From a checkpoint of a small model that answers yes/no questions on an image's attributes: 2.92M parameters, fusion encoder layers 6.
Rows from block 6 of the image encoder of a small model that answers yes/no questions on an image's attributes, named by matrix and row number. Rows with one number belong to one channel. Each number is 500 + 50 x the weight over its row's rms, rounded and kept within 0 to 999. All counts start at 0. Numbers have three digits each. After the name is the row's rms in percent of the matrix's.
After each channel's rows are labels from the 100 images, of 14848, where the channel reaches its highest value: "responds to" is what is common among them; "colour at peak" is the nearest of a few named colours to the mean colour under the peak. Only what is clearly more common there than usual is listed. The data: pictures of board games with random positions, seen at a slant. In brackets: how many of the 100.
# convs0: expand pointwise conv (encoder.blocks.6.convs.0.weight, 192x48x1x1), inputs 0-47
# convs1: depthwise 5x5 conv, stride 2 (encoder.blocks.6.convs.1.weight, 192x1x5x5, trained with AdamW), a 5x5 kernel
# convs2: project pointwise conv (encoder.blocks.6.convs.2.weight, 96x192x1x1, transposed), outputs 0-47

convs0.168 109:425634481398477468514551478461541478418471516495489470444540438439507519455433490640478508586479513540471489521516427537448502461441505527551486
convs1.168 103:463528501506512514475480491511437571636508509450596621511480493490438497481
convs2.168 119:563506411508502449519513560563415470481576437518493514498574551520495448502453481502580572532523501491443431511500524443510481502497404346574478
responds to: digit grid (53); discs in an upright rack (35)
colour at peak: pink (39)

convs0.155 110:514494476393545558522556518462477448509512536460471504613387430521580500474539555453542485473457477395495468585473513535524462521477573601480503
convs1.155 130:494455450505476471487491452472512419398417529511435494473432508438392455533
convs2.155 088:423454544438486499471536474473447579570508443480570519541491450454405516463581532477527584446572566591557504514416491439555446499454425507515522
responds to: digit grid (47)
colour at peak: pink (41)

convs0.138 078:459587500509455469454556453518538554484418460508448466530463482460475582512518592558474477612539499428512472539541471526509420533358441489458513
convs1.138 085:477457415458503493536580540492488523549571521418411395445477465486462504530
convs2.138 097:395542476532594457472525516539432498491506485443515503541415457522520482494510382481544590470587505521613517512485554518460468494552498479448521
responds to: digit grid (57)
colour at peak: pink (40)

convs0.161 089:500423467551459516569534529594589554525500463520464443580453611506494453548469561471552569564456540514522573520427479463468538548486463573560511
convs1.161 089:568551467492502543430476511469548540527560489556572492579544560460395471438
convs2.161 087:466537445567488502478496516488475575535386414477521440371583542438474460483568510417546451522464463492497432547660396497505515467459513583492533
responds to: noughts and crosses (59)
colour at peak: pink (37)

convs0.102 114:479516516487467517494571514479550491426534421562411562449528564528461547475602419403472448507515563534559437570440429478483508576563540507494504
convs1.102 116:489558570544529527542503559573398449440507535551477449497548549566480581474
convs2.102 110:570530450464502439466518519509568431528626483342462552591506437564495544491527501502540420529431507500467460450430493556476599506564488557476438
responds to: noughts and crosses (79); nearly empty (69)
colour at peak: pink (68)

convs0.120 090:620479516529434510505481511460425414448459510495476595584499508592567396488440496511541480472477543547437510529484577471409503532482553556492530
convs1.120 091:496451406475477443558572482379512507521566455475473527563482485479575546535
convs2.120 092:420569352466481450508456496546429524560526513440516510498426491395631494450556517483486485590491493496522528567627422510492502576434537450471453
responds to: digit grid (67)
colour at peak: pink (62)

convs0.148 097:526425533520511494414559421533553489507506440494513532411448518479514598465535435527459478524479586625510397481469518437498555423533522565518499
convs1.148 105:469552511520491479540597509510428482579548479420420535546538413447440514524
convs2.148 089:477570428462418492498553421574454478498477570472426400450532506525490541443552520562500455459378485438501506487585571517469559550499537498487525
responds to: noughts and crosses (85)
colour at peak: white (54); pink (42)

convs0.8 088:552465513399550516537432449535492460422449562422487440473394487589543421460522510520410534510479539467575486444549504473507447519464479443526569
convs1.8 110:498493458491512516552525550507524567613499490557627609505476482557494509527
convs2.8 097:552551423573501466531467436535504525521491497570536459519608501508534531442477439421584478497584471564460540474463474493448494653498408415470488
responds to: digit grid (100)
colour at peak: pink (59)

convs0.79 087:435492485530431479552424508525414508505436417447552534626452481534532513454467478576519383443556429514482528531434532568481501523487541543520457
convs1.79 094:545500512499461430424535547473458397504610493507392536557461503497539504485
convs2.79 100:513587516452451430560517491532482512500503594450528495524442396564419500552440519415552552612559458479471471519570606491525527497497626516509410
responds to: stones on a line grid (60)
colour at peak: brown (58)

convs0.173 079:501518538460540482552514474527500455504578526611443551457528477425585449435453637595478435577462541445524504537506546542502519505518551459470546
convs1.173 095:508487523471507536456563563500497398606565482528497527587407505447487450518
convs2.173 090:552514493495502467433439442501531441514534544616484492436557439554394571532505509517529586575507440511526519462456361555453533542488455467502482
responds to: digit grid (96)
colour at peak: pink (59)

convs0.134 116:603487448548600555563420362515530488499411504484588514466498487490538513504559483527500513513456501474549517380456489523495531570482490425491452
convs1.134 102:496576522502528580564437469539563463418556517487460568575471530582526460488
convs2.134 102:511411468487508415455424423534510546491488517593439461599506486516473430437528515531491507508438511440444476509467470450453517524499525502490529
responds to: draughts (93); nearly full (82)
colour at peak: pink (37)

convs0.16 108:586549482400506620549593463540491519466516493488523478452412512558462534544532500567480560524533540472517492361526447442488580535505474514536481
convs1.16 110:506498515483497513459475522480556525510507507635626618511446475548524497485
convs2.16 114:476534607560482506670498510471532500423507475554485528513488519463482448444543521540480515508492527489526472461575464551463432516431480413443508
responds to: digit grid (69); nearly full (68)
colour at peak: pink (46)

convs0.145 100:508502458469431416442446465476431466488453530553580554506487553532507496489375496522542560537547579467527558529456406454539475393481418513491474
convs1.145 114:472487533533525520529518532492464533603588498486595637533530494541553518525
convs2.145 088:456457425559466524480556489570553449496481485422471463427441472467574417517492528527434519514530489447418469503530461530503391481603549502481481
responds to: noughts and crosses (81)
colour at peak: pink (67)

convs0.33 103:401552457499524564558492550540490559553567443534475458422560567528479585532592470510507547509517536569561452499476465403499437462563450491456446
convs1.33 111:475425481469490502575600608533472497582558563506528473516532474466441450468
convs2.33 101:476513578530366544513475548561497396466467599501475416487536565513499555546453536507525490448508463510440539507451456511492445555505563515488489
responds to: digit grid (55); noughts and crosses (40)
colour at peak: pink (59); white (29)

convs0.52 076:462529532533528448527505512556367519529417524467472514636547495536493434529493522484572529543619545532523532507490393481524505522402488515537486
convs1.52 092:508483403427441532536536517413557571563483452555511487508393517482482460497
convs2.52 080:535510522470600465410595494441465510555485586560506508519565563485556468495557438454422432442467475568504418479590427484423537542386485501521476
responds to: digit grid (49)
colour at peak: pink (50)

convs0.182 099:562513532460523449637567581401428493549464522446479555504591492469518471483504496521502504461528471491477452534443403481425484547427532481588534
convs1.182 100:510515428475514468499547486487525492503586536585603517575512453604578490500
convs2.182 097:406470509567564531539528528464394547478510516475457442515524468418412455488557514453517518551444483483513491528557579553517580671469393539519472
responds to: digit grid (63); noughts and crosses (37)
colour at peak: pink (64)

convs0.89 115:538509463483463451477582518499447440532464652530453549536534562467494577501481441492525563506451558409557524502415492444412440469467503453506450
convs1.89 111:549567526575522492517489588598454424484545607439480457533509515483530471497
convs2.89 113:396591474529460536539561520553398494451508531474552502527467407480368468614456554533505510503486472526509469458474461515467545474576467522517508
responds to: noughts and crosses (100)
colour at peak: pink (61)

convs0.35 095:465532426592376502558518521506572519495462475501441586428563500552389554466490544572484491463554522464498575523517488509517469460573539414506500
convs1.35 084:501487425453488523463485484423441530391528419474529491525396510515568529441
convs2.35 089:581511503536536564485520481510495548433439535507477522432439541548526439421428561407519538506537491516500501485527519522484512422465439422488434
responds to: stones on a line grid (63)
colour at peak: pink (36)

convs0.58 097:555516477518537671565454492493505437516445503457439445458440551600477559557510425462464451504580545474489462498570566466484493462446477504479502
convs1.58 094:481492462479497559599542531456632577536507416512455453528492463485442500512
convs2.58 106:526426463568471417581453447464402521434463515528420482462462540503513539422470554515529615423592458532516517470471525520443391612546440491429574
responds to: noughts and crosses (99)
colour at peak: pink (39)